From a checkpoint of a small image embedding model.
Model: 4.64M parameters, 64-pixel images, arch resnet_bottleneck, norm groupnorm, activation relu, depths [2, 4, 2], widths [256, 512, 1024].
Training: 9900 steps, batches of 256, held-out accuracy 100%.
Data: trained on made-up ball-and-stick molecule models, 195000 training examples, 13.0 epochs.
Rows from block 3 of a small image embedding model, named by matrix and row number. Rows with one number belong to one channel. Each number is 500 + 40 x the weight over its row's rms, rounded and kept within 0 to 999. All counts start at 0. Numbers have three digits each.
After each channel's rows are labels from the 100 images, of 14848, where the channel reaches its highest value: "lies over" is the class under the peak. Only what is clearly more common there than usual is listed. The data: made-up ball-and-stick molecule models.
# convs1: 3x3 conv (model.blocks.3.convs.1.weight, 128x128x3x3, each kernel summed), inputs 0-127
# convs2: expand pointwise conv (model.blocks.3.convs.2.weight, 512x128x1x1, transposed), outputs 0-85

convs1.121:459511471491455477395493620477509448494496474508424490465521491487495506509464509464508536501520586547546560551552521469517635511544581559504548460523531474532450511480491515568449479467555555466479519496482558438372536519442471501476498455490530582416483510496529509543488506432539531452499491467510490505515498482492498515539481443515533525504513499511496442465477472515501472514527
convs2.121:438540568524443462508476522502443539445544473501539538562495520427490559497572524499462483545514495502483474484484515516543396542526552487522483500506498564533538512432473468442515563496528511474540474442492607496507529498487568453519501474488469460449549455
lies over: stick

convs1.47:462577563485476430538493376468483582496498540481463496528511432511507527467509513555503510493552421589554417549488529527436442457518506498467440466503473488464502542484574434420551416448505471442498498498554469525630515539526429481485547477482477537535457533509506517482501504483480504485495471524523509475514507532568530416483517559507529501509496502502512516537491510522499491518487
convs2.47:519444482547465574451498528566522509472624526546568484513470498477422530473460476491487498493560524563499492535482542508507477490424544510467482499503598471464471495553470435509517473462550537477476551525499545479478459479380509474509497441509450438480567484
lies over: yellow ball; purple ball

convs1.15:528444518518421550546487579548498493503537464401492517506475545512494489527518530518507530507483481487457518475433494497460423547447490453482473480464462568520534580471474485504580505514452462510468488496466515502579484487497505599435519434528517550570514597445563515487497506586562551584489524486525471521490484566474533489542552585503561515514517471529517536492544518457500522528522
convs2.15:424502595520454519536492496517460495561584518482513558445482479500515527496481487525494467527490501484447547519533441525477497490517519511407447492485487510381487494498450609481425474432486491528470498509532467496470541401452356492442489470579503413568486558
lies over: white ball

convs1.2:469422477526492533580494544509489427483526487451530475582487556445422543490429493519504470500455529493484513473446490469418494527489457493484468488459495595589529574558497510595589559514538559547527547502509521549544468565520516558528454541510504551550528574463536509500497506564505516568499559424469533526496494491484498491494485544504515494498514530451469582518517471499511523484483
convs2.2:503517494534512503601458543492460507540466545481522506513507490554672544472501518520490529537474544557570517546483471476530504514477477435484483535501539556555494476523442442516545533430535526522474451449554482484523524585456426556487476536522512618528541580
lies over: white ball

convs1.93:589497472468510544510497562518509528497547477493526489482496517509508519484483492578496494501554416397546513456371396443485463510456500563511485563539483555485529482557516498511489512502418464425516533505487486474527563489516491516510465497498461473461525452515596505536503510596515518550493517517529506529517490488546526479521525535508495504490488484564514361498551584491502545517541
convs2.93:501525526573470527448540532497466482543346495562478517506541486474425574483493515493526488495541515569551475514496473554501465479491492553488456531531520504491493492497453451501456490421509465501536524404510527462455484441468557443533497547505478502389577451
lies over: yellow ball

convs1.88:479499449498476529450484589469515575486526560419505532532490556483500489443446494525510471492438428413499503452468518464519491464475578532542536533538432527492509485496521467424513587486475474451506504495524545516486429464532496486476532446535528550558553466482575460484489473505554533458418389475517482442481495450517484416450451535508519507497495501423457438537521484511512507501482
convs2.88:495519568505513501540398521458465501460580493512526488527424510518448504526432475516576464516545592515452503534549494475511573609557512496528494471558547557519485510564561458514468544485359492494452492506489520496435504475480483464526544528551556415492497548
lies over: white ball

convs1.65:522499506531567509538483377478518586492478483516537506500504470484552518526538510491492472503561391503498514476330427508506389534565422467497474480501449520476545456509449467470478477489455494450499496493524411515529556442508520565477528539503405471519484519507497480492510490569540470559511480467512483519530501508523499464510501563492447505500524517507526435494505534463508528547488
convs2.65:492539546575545407502534491549426451493538432516525553565522544490509473549492472466525532516530441548435492440432508452554454538529474528535534467491505483520558478479472387448489535609534589504511528501571495471401503441520517504498419527520455451405479475
lies over: yellow ball; purple ball

convs1.61:521588512486444517505524501538505555491487478486493482484493497501478458504459470450483502501499444433448574428452505532548564504487552498523456585593493478484509373538444506546443465483548494456533498497578476540442498510491520409560519563503437490453526434539556469479503490517550592482454501525511515505488492482542478502475455412505451498494521529518602503442505485495498504506527
convs2.61:526489585501529517431488486541459492463485507463555507510540485569512442423531477479542549550487472526504507516395557510463604469565461445486457502495500505500536538527599424492446492494444488533461486510501490502524478462513578507486582495574467449546438449
lies over: stick

convs1.92:527475443489557467505454506519472523504480386510491543538486507526584500412559489490484494507503566584564512437436567564496508517443544563562591440494475458512500427494519506458495468515487461498523497497487365530522493503505553520522489521478495392516473408472427450482486490486447456488497498498484485489486490414491487453497489478502425494497505498541506459490490510501491522457527
convs2.92:439409495481452503484461479482507539496613535528475493495449455472496502441492435478534465501514485533498497512462461553497452477498465515553489501467426486511518484538468353480498441473437493446455566477477533505543434541624430490496523475517548537501521502
lies over: grey ball

convs1.70:507485530498446483549488655534477543499512443489447476472505541446532443554398503481500524491497495541491513509490403555513541492600425560551513455551472572515543509439414552550475412516462512507499493499453424426446524524414497516507496487506532505555495522430461483465503507534479498524520561527500512500500501525491489463497525519502506500503512525519469579458513491485484521541518
convs2.70:412530495544506515595582550495449467510617555488548554517542407571506571549432534464476504559453545464511480469487485523513426480532540451493518478505456505462510547487579481515467509514451520531472483497471518479470513516567454447487551498528478542571513496
lies over: grey ball

convs1.14:530528533458503492542489316479501526490512534552493541571509438494549458504500503570508520507542583559598517503590450445537440548547379481505530503521491542466505513475500487428506539504477487489511533495490404499506504457486499523503433493506492507475469556443513533495496486582452426490477529508530517494531488501553485505486505541499477516495498526537535433538555529477481516507512
convs2.14:560460585483455612505479518550561529510511530447536552450472495520468537497570488471543509433538522511555519521452465452520332447488508425506503495499522566548478483571403453438518509497509509473507470471455443566456487551399460452550409488489464522496499512
lies over: white ball

convs1.87:530553516483501479543511580482500556497501519491458503478509537531530479492534505508503523509525418468502479523428437549546411475626487512517452446512469503434540520455524508510524338462431486486456506508502488391559547484455469515484545498491457501565513592434496498422480507506541479509511539489532501510548500584528541447524446504506506514505508489524505464452533530473501484508521
convs2.87:506528475586552482534466477554556516523584543453542511504451538465529541538482503497498530502481471478496459486529409495455411525506515488520474525535537557481482508477588416510562498608447522480524565583484560502468548436471507506518511459545460436440486550
lies over: stick

convs1.49:500480509521449500439472523514461533502500516404425526515515655497497426440494504517506521500530470444445471492542443492432490482474509464526418453530523469423461583472383493485454560526496524500470494497456484489458446443483498560459492452485533582541569493479496534470482491493480528478442427518440529523493488485496470388467491512486537511505484490502483535509520518478503486522465
convs2.49:449457497510570556548566511528494479459596508492572507518455537530537516541447524514518450477459486470467495508533459496548555486566466488512497453516450528550504455505589508484445492575508508474477548534436493455417512508645464479477560511522502525510470544
lies over: grey ball; white ball

convs1.113:487522463472491477432512619535524426494525511505466455525495551517491529397501506512505498505515547558573526511452565532516606505521583642517594522461507438536462466512484497510422525509486484523505476497514521577466529577493528511501478521462495527450479483488547502517490488490537516561506469393500464543507493475460464500538424431503524497498490508525440478512478493496487473523532
convs2.113:401572517445538512500524438475553472408470491440553479492508520450597549489455498461481473506413429438523496438571472513535548510528540491440446504462580476472450448506513501522501560459506453500542542490514557504522590492489467477467492453494525589568506535
lies over: stick

convs1.82:515581553481499509490478477473521547506536511526470481442508463583514469460564466528493487505518433459412530522486397594458514532593492526521430499513479405455444491468526482553407512500445495459487515515478511495472521424509506550506527471493512537430542516445552473475500497486530532527477462443573498482533497531535490487469500519497513490506485496540492400522486538438500502622514
convs2.82:513529445475512509485560524485479536478592488551544558513430507529406505503558535524442522525502495531520482504482479497494480505502510606507472527473434466529522471481518481525452480499526577478503521507511461525505526487541531527533435522477443535427491457
lies over: stick

convs1.0:518513541531500508510492512490476577494500518508393490461512508500470469503525497473512510495490451437434575491452460571480505503491515382483502464558475522453501581519508525568575535477468514475494489487419497461444492493510485503458513445527570560591572509469468583465505497470480509461442523567562521494493499552515520443513577467488532490507509492478518597558545458501505524586533
convs2.0:473446545546513456555439531447420439528562521514467442533414530490481530509554439487492512454518472469401547498493456520565418525522499428485481483508476504505543541466475498458473527482556481449457451534525475532484572568565495543503489515510454480571495495
lies over: white ball

convs1.3:455529500520491513518512402500488545510489531487498521509506453472466507420462515510512509502520583446465582427581482520516533526598499559482451544433495528422571466487439436466435564477585476528482486497511498517407413426485544513502523445450486498515503578571580501517507519566499500476454473514481485444446501535538507496478466465493495491504502479487425510491469471474518505478514
convs2.3:510512494470472593569490531437482495544534548490429508465470532512605465481483537510549507489558445536570545478478482457462443549459550530578506491513553502412512529427537405516546557517484532492485526572473486486511438514513437502554474489487469443415445528
lies over: white ball; grey ball

convs1.124:520536466472502479467494575490493532491510497594480448467498507522491418475566459461506505504519518557653529547471571536471571494518617577539539515549479478517467506470593533505506473502517491479486483496479420528565588511514501491524491543490523485452478477509433471506493508518461461466569490444456483488531496435506498482485513493499436482493486478455501457403512502522488499414513
convs2.124:458521427487514513449450436471481458501579484459392472455442506544487534545455448509522490550448623477375489465437541519484555502460489597506510442499479503512466406541543495543529461462443483530519518454472499456511485526382553516455520476506476521503501485
lies over: grey ball

convs1.90:498434473533564476490532575484537509495523416549521538465525476458496488528444515480509513495486547615533596499589450429449518546379494502481516501488503397470529450476538508453410423535533506537499488501520490493462480485462536513534452563490549525466488424471470470485510512456516493418575540486513509532523490466520539457533541520501497507499497538499544436444526513465506503489503
convs2.90:399466408537495512428522524472383547501496541486505562558445493459505536595494454577451520537473543487516487568535565479486539428508518496497499432469489469517503574527418425533492541505442526451440425480492503484493506483470489517484517477446464535630485486
lies over: green ball

convs1.105:522529525476544520454481393486523494507514541583452507520502412521502490444623500468499482499522400473482458582486438515486472490545483509492475507569467435485502510477564523576565462567480587512528465496563466476519526418500511478519485551497495472412517463494450537471505508506529495485614480517495512487543496515471492478463559453500465538508486514507456415571503484499490515495494
convs2.105:551620595500421508498453474504494529587394515486567602517497519524463504545446462506519484483529489499494483517466528480535401527499525464614501481519480486480551523597550506484496572428488503455445540455528520524534531480525401462527549567490563490481396453
lies over: yellow ball

convs1.118:462549511518570442437535587521535428499497513522485510532498511532527531461547522487501516497564467546534485512455500451357508467425545572428459500509486424424481510499577514475550638493556480469471503498465507579565534443556534516443461451465525523476519478515565501569490504501511462502506496453464507532514503529500517473522522545502551504495497494530525499549519556514503513515496
convs2.118:512422518477545492486498505479453496535587580506491604505496500462485484468522513496494517486489435564479496465484501499519537568538496424565492527501483481497494528505576442589555484482460512445537499542433534462469458472564452529511524486492554497546467526
lies over: yellow ball

convs1.36:510584512441457528472441402468491515491488561475517486523495466521499486399532490549511491488512504436520533550552596497533593502521517661511506533574483431410455531452513448482443523474492495521487484505557534534517443463544464507548500531459438474385444500520500558500481493525495479463512505464497478500478497506520523520478474490489497502503453479471468420514496500458500492491492
convs2.36:494398491470547438512492562486503505531626503481480578531465460458511541489501491451551461480473459529476500551437491533513548468546450477416539509521532572551477489490543404503536510534425536414484481518483509577480432471484477450476568495562544450517518620
lies over: grey ball

convs1.8:467386464492477434511547476489491494504491419501561519461479509473505534496530512543501513500492492515500483506493504496454482489362510501474469549437528576503545553520632498462589451514487464520506490509513428461577465496521493459509536506501526474659547576470548452530505491569546554503538482487497503497495508480473503474521455554503460511496509496481493534421498473522499498480521
convs2.8:568509593491536500529521532486482534535551503470489530515427474507479532520492460508553510417473562546460489584513495501500471542452481490474541436428501508536473435544581477554539433430434541538478534529495488513480509443463472500478479514470427562506532502
lies over: grey ball

convs1.116:532487490508613553530511500562521530499536525532541410549497516466452442411549529491512508497539432476520543535448454508546528509482514575492450536530481483526522554454567499475613607502523498543469485509515510602544540475493552480517432482488456448468420466522498463494495485569460431463495516437422485509481505477488536543502444528493495502494498516506513461554533495540512511472523
convs2.116:490518468474438485517552517438602514560426436505459488444516488473482435528455486472503522426533500520506491498439511470450497489512514524565481538505502440486502546505437418462527546489579502479436474470442527477585530547417540525538452533445457484550395480
lies over: yellow ball

convs1.7:537473515529505508577484472525508519493479512468504493605522486477549525518447524548497467498523460551519462425390493518436431498469500516468456482507504564517501570467599455499635564485454529484460478498492538605602518512538534546471444444511507548537475516512504507467504501455455497514500460479439496532515499523463509486510441583495544492491496480517492529577505501509489545511435
convs2.7:515506422486526507544560489524455515478492514551402581434552532487450493402487544505496503464554530465511515440476498513525495522496462543559465488552489533544440494499477457450619522476537484507473498413503471466430502522542548517471480505578501583520521453
lies over: yellow ball

convs1.11:522483510533496540570467548531516470489459540408481457516507551507512519553450519449509522493462550505461489511463411483543513536668474467491500469478453453460506544495490500598455515535491533471517490498378436431465500534473440514452434475511493536548522484460438536513499515468487502507506515603525532541485507547424501458531540505500529493506497477514493567559507492509516542485524
convs2.11:462515455535512524484490483509513506531582478468409539516481594522484477525562524470521513475511498543504462424450482508545613535480473522521466463504458534551499516513484506473578455544529479510504489488452418489568542551531513471499454510503519515580497486
lies over: grey ball

convs1.122:460486414495480466444478512478488423502538491458470546479495474602515440501573519502499519495527550630487599515456490485461550484458531488467514485510480503522441550446558526480637578505488483432477468502470533438556516472451531534482564451521554504517518507471515513438488486511551538532508530446493480461494499521507490462490556510500502522496507466519521404464519496482483475536576
convs2.122:521473485527417509536534472440496451548373473496528473512526538511455407520457545532511503505448558484516530536470547533463596437491507503522524511460515485497500563487504431515485547526479507510541568397453473501519457575472450488465555530543418410472507460
lies over: stick

convs1.85:535635579483508521566510376539522529493480512464495516528509490484540453514486474458488498492472492524516470512553521502489448513540465475437448448471462449460479364462416517495382473501400483504499534508449486524515516470509519453508444525502504465461499451426512513442493508416490478504486520529589511530514501476539499433497539469505487481488500516531493512494508535504495524577492
convs2.85:485517575544495430565467484513589513522488489528501510558522473465453497567449494452580499486512481547498493484397475491432451477449518520438441481480534518517468495475486492514521449430493506520512445480508460536468468393481507505484510528434582463428460477
lies over: white ball

convs1.100:508440554532545506547500516471497497498479440631532448490507504510537514498496530500488511502492510499538344515468379459466393434576413484473446503462529529514513496488487463500489413478551516530493500506499480428444579434477471452495482492508514459494470603487480499517501511497451466532543544472501484512578494511531487533481552460512529512502497495536464508485487551508489518533491
convs2.100:534496495513545427471504499476431506471482451469548451556462505499460484466477466498513513494448466497490491618575507504507458490422515460462500475522438521517508462505517461486523533481530497493526390502505499491551515493443525538540542457426516514517510471
lies over: yellow ball; purple ball

convs1.58:448518479536614511418502498531511413498490565544461503491507501478550460499447494517485487493444510472509411413433485435469481409505474426432522465446498417580467407499571465489488482472472456457458514493567530565480488516506495488484499487490513510508518426495462497465498503435471504512510423499542520593474499476543487493456561454497525481499516509496440490563486531512499516490476
convs2.58:487540500519541444502521460454493530444543487532477509519435570471518526486468561529500496500507525415520467413409539500492519463504469493535501496485511481471465503527469460532492590456567475543535419502469434480475574527573463504532558512512495473494490473
lies over: green ball

convs1.72:482466474471452506571560468479466522509471464487487508506497493454542563428403492495497468489467481504510490433446533430501453491489526439467445518417482530481577488538546476496587388425488496486506479504521470475536457610486468440541469478485457500647508479444489466496502506477489481461453474504535480499460506517505511498527436496508464494505482517454504561403514519553500521524496
convs2.72:531539534468523492399526445591516477540417401494607533494526466507528502565473534487448509490536498512427492483540538485427521454446448457528493577483533435520509515555461475485548465459489508521480475486491528537508493434419480473527465502461539400483519469
lies over: grey ball

convs1.43:442498566527482475501497546514514509489513480512545532555482589547516552488516528498513533495562575502524560518487565508549486586558532466494483543498537490484528573523482468458582570442498496565459526505517494545497541475554524601487498449504493534539533622504569491488499490561546478552485509506529479453518496610575501587498519472502546510500487478507507601489491533485503515532494
convs2.43:481547547518450508537420562501471480513514567587480452499495422477540504510526515443516476507491516502486502519475591526531573446567491419484462489476564503511464514457522451594531487457466517465516477436479453527540454484483460438453468480560526543532462535
lies over: grey ball